Rows from block 11, named by matrix and row number. Each number is 128 + 24 x the weight over its row's rms, rounded and kept within 0 to 255. All counts start at 0. Numbers have three digits each. After the name is the row's rms in percent of the matrix's.
# fc1: token-mixing MLP up (model.blocks.11.mixer.f.fc1.weight, 256x64), inputs 0-63
fc1.82 113:155174155146183152163106104145116166109097143169158107147127125139122096111132134115113165091160136117102160141104139120124145125126127114158134117149127124154160107146174108176139152140167140
fc1.83 113:170126182158170172134165115162102160105124127138127152129101137140105142108112169127123118163106180103112123168093119120107138145124100139141122152139110150147115135133127160151159129176127151
fc1.84 076:132129131080138144146166117129121135123121169182115123119117109129151175127131131112101119172208136124129119112112170185128144127136106107135179159135120116112118135140157157158135143138145136
fc1.85 094:167149167203151185122160133145132130122113115143107138109144130145103168145118105131119135160103108115117124131126141111120147125108131123109131152113141159130131088174162147161145169150171104
fc1.86 112:122117106146092104115129140139125108097107140140125122107094093087110125120107097091091083107134126097092090096091110129126098099090091098120155126102090096098118125132126117101102102137142145
fc1.87 090:128150122067155154134123115129140082099106138161132096127169141098129127150118109157146167083094141181123095125121158136119118172128138124122146124120128168134131117161172145147135146151161107
fc1.88 100:108105099071102111120132112095109104100109138150115100120095095092111120163138159111163142120113131081146092152127126114126099177116146112143146156125171131141115136151154153165148150162139140
fc1.89 077:108118121143111114119123151144159169173166171168147117099108101109120136167149158186147162122142103106121131088130101096122135120114089146123117123127108100102110103122126108101111110097089116
fc1.90 095:144165146126164169127166173102092139124129135127137148119113135128148114133149113172134129083130133104158075143132164103138137114139145101096142164114102151131149117126120161162160162169151160
fc1.91 095:133144152201155177138163167102122141113145092128119130152083122102163114123117110149159098097135119153117143100134148127130129161108137139130139147134128130146151127142131182129176143136164160
fc1.92 102:091079091090097088094107106108116115114072089090127131159147130064086079119136159141122085128097118135137122136111149131117108108115142130145117123135118131156147142131132136129129143141135124
fc1.93 104:167135188166168175140156164097130110153142159160118124143096136128100120145127115131122131138139114122118147104158091133143148105135127103158097120144131157106140099141151141173114190117147126
fc1.94 120:169138188149168173151136126138131124128094150154128093166101154148109126155127133108142115150103110139098167095154099163127132139128124141141108157138111129164098149127135140179139142169131152
fc1.95 112:166156134152173165166159105108171119150109129121165116118103130144124121126129126144080157092161088151130154130109146093155129118098146122133144128135140167120151113134153147165134166132177140
fc1.96 101:140142196125183139153166131126132122153120143092136124090139146094143147131114170131108131170087139113111128154118104161106179132128147115145118140121141154109166138166136163126155144154129141
fc1.97 109:163139161195164191159143120124104134136173097158135121141124117130138118126124108121144124123127104153097152141105150089140136153114117126133150158094156148124154109135134175155131157145129173
fc1.98 108:123121111127111106109108124124132115097102102110128126129096072092099104115142151115072072078097105139169145097081082104119125147146118097106148124113128140120098113137128112109119121106110127
fc1.99 104:106106112081118101110106129124113105103112120122104114092090081101092111135149122179140168129155106120108147101149091125139150114175119165105143147148127154125147121161150160150156137153152148
fc1.100 106:158137168177168157174163128158133124147175122135160118140163141148140154104098150104123141090116153152114165094155126141108115095135122124132101129162122155092153116142151120154123159136133148
fc1.101 111:161178146146183160173163122114150139134152143117159116139126141171123170132097148124115131113117138125133110168116142146112134155100152116126087131124100157100141100176154137144138150131166097
fc1.102 096:092088094124096101103107096092093098107105107112143118093084115122151141133131104073090082106107165178155126128103136143107113105134133113143112121133128150148146159152118133127136136145150130
fc1.103 112:095105095146110114108119101100094097111123120116132130106087104126115116158157123074076086089092141146123089083083083083152151144121126122125111118111129121129125127119115106120113126119118116
fc1.104 107:161141153181159173148156120144129104121134136122133102140114184124101116111154103131095108148150124110117167112167123095125156122088156114130147162108141146127138140142147144176134159167134166
fc1.105 102:150138178117190149136199122182117128125156114139140132112173105145116119109153116140120127168124154103176085159118111120148117117136142124159118114138154134125121131115153126154128156158126148
fc1.106 102:178173147161156185142179118135147144148134141136147159141166117159172143091145091127123095113100151170116131173111155153120093147121133145127112150135117128123136103147128118149119146117136120
fc1.107 118:158151165151167132162137092153120131094171094150153118106173119122130103128100164090131126117167149132098136136125126113096134147146103146123135179111128126149124136152121172164152157148163129
fc1.108 115:099090083095091085084092126130116114115116123123153151142141151146153147169160151139153160159148138110099096113122116115113092092101121131121129106098095113130120111125099102087105104111107128
fc1.109 095:139131190084125160155135137134104112140132099142125144117133165131080151131100151123097100179155146155101122145149144100107119149135105156142112147127122113174126111162142142154176144149164138
fc1.110 109:117095090101083080099109107103092102093093110119106096120157146120116136076093124144148121109117122123128131142154144134144153151137137153154153143150149129115113141163132125124092079084110132
fc1.111 091:167141150172148139165146118108139115123135105148149103107126165088125129107162127089109140125108138117134190107110135151128112127126166150113119134150153113133108143151156142135193167170144156
fc1.112 099:151140165162139182115147153092128090143136126130114145131155099067153134096152096105131184111120111134160122159117125122165130119129105145150149131142140143148155127130156152153156139161162160
fc1.113 081:156134155098202181167128144119149134110154109142144118119098147138142120099125111156135130144132125155119122159083161139158080173106157150115107126147111147125129141141144130160130167111155121
fc1.114 099:154120188105151183141131119101140164132097170137145156099144141133080150147106130117144115151113111159150114117129144111110123136153134110097148202120128132126149139144119155170150145149141131
fc1.115 090:143130171112173173152152135120110164141117114169134113100127138145126104089168158108119129149108149102115175137123110119141148113141091129122130109137140112163154080144166122155140159114183134
fc1.116 106:151145179190181149142155134142096123097151126141091161119155117150101112146071139107128114126137131128158105138128108151126153088165118141151111136120130135128144146127131163145150160118169149
fc1.117 121:143157167127185150162134163112135104131130122160101145108138140135128105127130105157118111154123134128141104155120122127110130129128116150101150175093139120157083171105124160138171118186104169
fc1.118 107:178146183168139185164149116153110128148108135124145141134146118121146097109123129099156132107171129133134136138094137127158063161097142142136111126155125134116146112164159129146167137150141135
fc1.119 110:180127176174159146139164124141137122141100146099158098132127109093150145097159121113182132128088148114120147081126115160108142130128151130134144156125141126150154115135140155145160155130172152
fc1.120 083:155148193144171165175142145126134129126116154104142121181124129133149150139152142093126096126097108157119120133099135157117110151113082124103116115092167089145114148145119146131150136155114156
fc1.121 109:130117113114103091099095133112104088102111098104107103095087117130131110099085075088129140149128087076079114151148141121111099104153160140115104128125126149131114109120144131142133127094111119
fc1.122 054:133160142104187139106137114169116148141105109112116126131144134109108116149119176133110134132072133111198165130147089120140149118193113136159140144139145133152152128132094126124145139105112150
fc1.123 081:196119162107166155169162115129152102123111137157108125140110130122136154130151105149118092145130107135152141120146111138158140102115177099135124153089172161111141140112119184128140156137150119
fc1.124 112:107118112153095092086083128119145119107091091101122107127098087089130148097073090089098108142162102087097095111130149155135135119102100129146138143141122112118130136137134121111112115114107118
fc1.125 103:137177164171190177143175161119150141117131156109132143117143134132110136120134131107126112133106159092153119154077160111093168112110127136111134143130136158109130129143125151144148165125160141
fc1.126 107:159164150143169178171157149160159143195144140161131084126110111136147086126145136162128151139143125162074131106120096138119125136149123153110130144110131134108113125146120162124154139143142118
fc1.127 064:172166149047134119144165102128167138122152133110118165170147108122164109152163164139126125152138155137128126104139099138121169166168129150119145136123140124124154121145088146138142124130142120
fc1.128 075:158169163057154151156142142120121114169147146135148117175090128170143117099155105135160153172157142143125143123161165157115106127122137164145115143147131141148142159123127141136144135148148123
fc1.129 114:163143167162183165184130119127147101152138123156133122116137124127146103150120092157109124124140091154141124107171089131147106158101145082154135140141127127146138137103144152158158144132140172
fc1.130 064:147135177164149163137166166151119150156147143140150150148154126136123133127121135143094097105102127155124147092157087155088136108112107093104137091134089149146120144151104101140148126177113150
fc1.131 112:136189141148192175160136140110155154116107150151128143112113122152103128141116116141122165082134142106151123103111154129110126141105179106146128153124136129129128127127129160118187109170129157
fc1.132 078:128136132047131112125134129113123113098108116132149101132121159180157138105129131173163110134109164130150126148111104198119117131123130148157167137121138152144137119112143159165143134156155160
fc1.133 096:147154154160170178163171164130178150143158144153116109135104091128115136133150102139117109146152112124148095125094147105124107150077153089133112124136123144117147102127156126153165146139153128
fc1.134 103:137182156081149152143153150088128119176086144140158115139106116165119111108130142171101118122153105144130099169132139132159131127162103120144139130121156126167150119143149163139164123141168133
fc1.135 100:157170159137159196118186119134106125132115151144138130151111143118140144129112126145106126123101152109139092165113142135124157131131126118126131113133121134157103151097133168106187086172107158
fc1.136 090:169110156114152152179143086176136115132084120136135121113136108149128144120111141161141091119145163136131145082151130124124124121116185107113158122150145156107149121109166139147175141152142167
fc1.137 101:144143185169160161148134168105131116084155139147138133104160131120096134090142158076139135131142144135086174086156115119126158116118148118138144119127153147148113149123155158142136153144157138
fc1.138 098:173154176120169157146185133141124146111139127133150132161138116171148145093160110118141095134104172066153137113169113131115143117123100128111133103119139113167124121121153129153132132165136142
fc1.139 065:128167157119196143110171126154129094118135113109131089186137117124116155135120144199155126127110122121178145155150158107098133110135123153139141129117117151117110099132118163145132140137141155
fc1.140 066:160147180134162144144174116099125153138126121128108135121156151145130162147128136138149096180139091109068127125143161130133118150131098128104140142138074119146132101133126171139185128152138130
fc1.141 117:140183149159162166176141134105140119138133115137133149124094154103127158129096160143126133155076118154112118118127124137150116099173122140095141108152149118117153143129159134148147190129149169
fc1.142 110:156135177107189144150171126126148133130128112092136124082131130117138158120137149146103152102130138098146107128139132132107170072166136093132131157105171102141126147132135158146169144150144147
fc1.143 070:141134185142219141154119153115163134153171154133103138100157139150117145098127097156100160135111117112132118152162112145143124092124107110109162126133149111110155122135158140132144106150124128
fc1.144 081:120112106102127113096095104092093145151109117156137133135116070098151168158148144105109138140115102111083159196185130102113108129140159126122135145151150146115114139153136145144140125144141129
fc1.145 113:096088106110107092085082104126130130116125112117121143146148143152150145145169168153146156165159126132120099093100120138132134123104093106123119126120107101098111120108107105108083094096105086
fc1.146 087:135119137132145134137138123110105107090105134129136136140134124144108110120097084067115084115131117117178183171156153134143159155116119111125122148130149123144135127123174153142164179167153154
fc1.147 107:156145173134182135183115100151132129144100140120151131090125083172096157132112134153145118104134108162105104157105162123146098145145110146153123125123149136140158110163149140155131163141160145
fc1.148 102:170145176150167147181125105118109132174146140129106173117125139106109158140112136135131152129108148110156106097117124134152098118134164102159121104145167088140124114127149150123178135156157149
fc1.149 080:173133166069158151138139103154123085171141109128108158127166111099169102134105167123131141120118164106100155126135105158125153123118149106135142094123149146099165138130156132137148163142147140
fc1.150 108:157121173116150173146171123141108166096171105123121096143133129122158123146136104125173078125157096172127136102162124112141097138154129130122130136153158112143121132148154147130168157142165113
fc1.151 117:164161187177166164167157120138105130137149141123127133134138150098118139157087149121111136132106100163094155117137115147137118132140109148095157133108147091174113159116148131151148146140157152
fc1.152 118:146162160178169182139154157085166124098138127122121141085137143126109139102157129131115127133126107153089164133108133140154097151102135172125117127130157119144101145146158138128169147160139152
fc1.153 105:097102079078083094092106141127154118113117098099146141186153129122094103129116145142128129102108091098110110119128118132084096101113135131143138093096114109125132150151099102108103127126149127
fc1.154 112:141155158182169155141171139120144106122155080155103139159114133113149100141145068163110127141116124110156145095133104153132141111115151134144111143121169107152122132157144148150145159147167127
fc1.155 113:134158165116188130137183154094124133137126130107099137140112109154105123115140094163127101134146172088145089133125149101108163108151113150088156132129153138134118140116163139141166156152152148
fc1.156 077:132125176143146144139164118115131155183125125109075092141164141110152149097085137139163135118135098111096149117126132141126086120127142128116136153124133139134101143159162139154166183159141159
fc1.157 098:138176161128152175153165137123115130139131120116124132146126151084164106132089153116121162103155120144092169092127136112102122150082157121110145147121120157128126123137144160155164156146176152
fc1.158 110:085102087136106100101093102099106106113106105118120124104109093096111111159150118119083073094135153120084100088103120151137127101119134158172166147143125115141144146123133130114117121115116114
fc1.159 109:148129173161176183146163145111149129177098147100098123128117137137132142128159097153105159098123129088128155103128146149153145130102145143088123119133139137122105164127156171136155150155125142
fc1.160 088:159121159101151166155130120108132103126128104163134137108140148097110101132092122122132137185125105143161138088163079124164126112104177096164135123148123153131149125139160141154167147145149148
fc1.161 108:172145162185162175152155111135151109147130111142135126115157108159077135122145097136132102161097114135131120143105145118159084159131110151100144140150106140151128140155131148151164141141171131
fc1.162 090:138164164122158187148148136149117097141113162145107138136148112129152111157089146138141130130114119170094144133123118132104141112168116119129122158110155085131154111109112177126169166122138182
fc1.163 106:170130161147170178136133098122144117125122145142169147066148108126164086104146116141147122101156119117170100106155117138168131117142131122136114106152115154151127147142148169158140157139160139
fc1.164 077:167172164143142178108162122097167130142138122111142147153139117082119122116108153127149137128108124159123117132117154136114075121120169123107149164132158107102154148131123156144183161137165133
fc1.165 055:142151131128159152144146107114119118125143133156136126103068116127174128160144117081074132148151158102097097116137121161156147127100078142131149172139157109111137132099146156145171116129135113
fc1.166 111:087110089134088076095099114141133143112123083090126144127119117139105093094106092092116153143123091085083091126152152151096092107117135136143138130144154135143131135119115136151130118103114112
fc1.167 105:090098093144116121113116105099114110126129115106143128125102127128120107143113109106128133136117163131102085097099115112167160133104086074084097145170151132113085088111129139136140093096097122
fc1.168 087:172166168188165153169144171156170152147155161171114126122097086106113113117137128130133120136138103154068159099157100134109137127130125131116132134126121129136111136113144122144134149119117126
fc1.169 097:163130160151176178144170151124143139143180178127124110124133148127140136119147147118159136148147126093107106150101125090155137185098134104168138114154106133153092118124152148139141116145142128
fc1.170 099:122113103098114119114108122112089091136116113107108109096109144132117078097107095096134147132101077111098098109146156128113126115108098144176164115110088100108140153150112109083108104145138132
fc1.171 095:170148169123157158149132137103141121130157148118167110162127119101122153082175108145141152094128150123105121149103139163110115157137120127161083135154099137135134154148134153149179147163127157
fc1.172 087:134136150174167147141140118139114134120127128133161109105090108129128168097101148169138139087098143106148098130139154107089173129132123145135133164146116145139123136164160151167166161162149166
fc1.173 108:129173171180184167162157146158094168141135111152103114125144123127140109140108153087147124121129145092172117151111135110135124106122115150133142126157123157133136120130138128163098177137140156
fc1.174 119:111097100088081093108116119107099073079106134140123111104085105130153148126115102102127161165140153145128137162169144121137131118126153155125105134108102097133124124121120096090083114115121127
fc1.175 113:139158165161160160162158139161092124132130147101148083150142119124101141133118145118102163141106092161087151130124091173155138142112149117132113130105148142122151157145154152149140174124166134
fc1.176 101:102093077096103095131133132133095097099098141135141156118131107095125126138161135135114104124117130143129118093088100113100116112102079077101106097110124110092089117158105117136124103101132162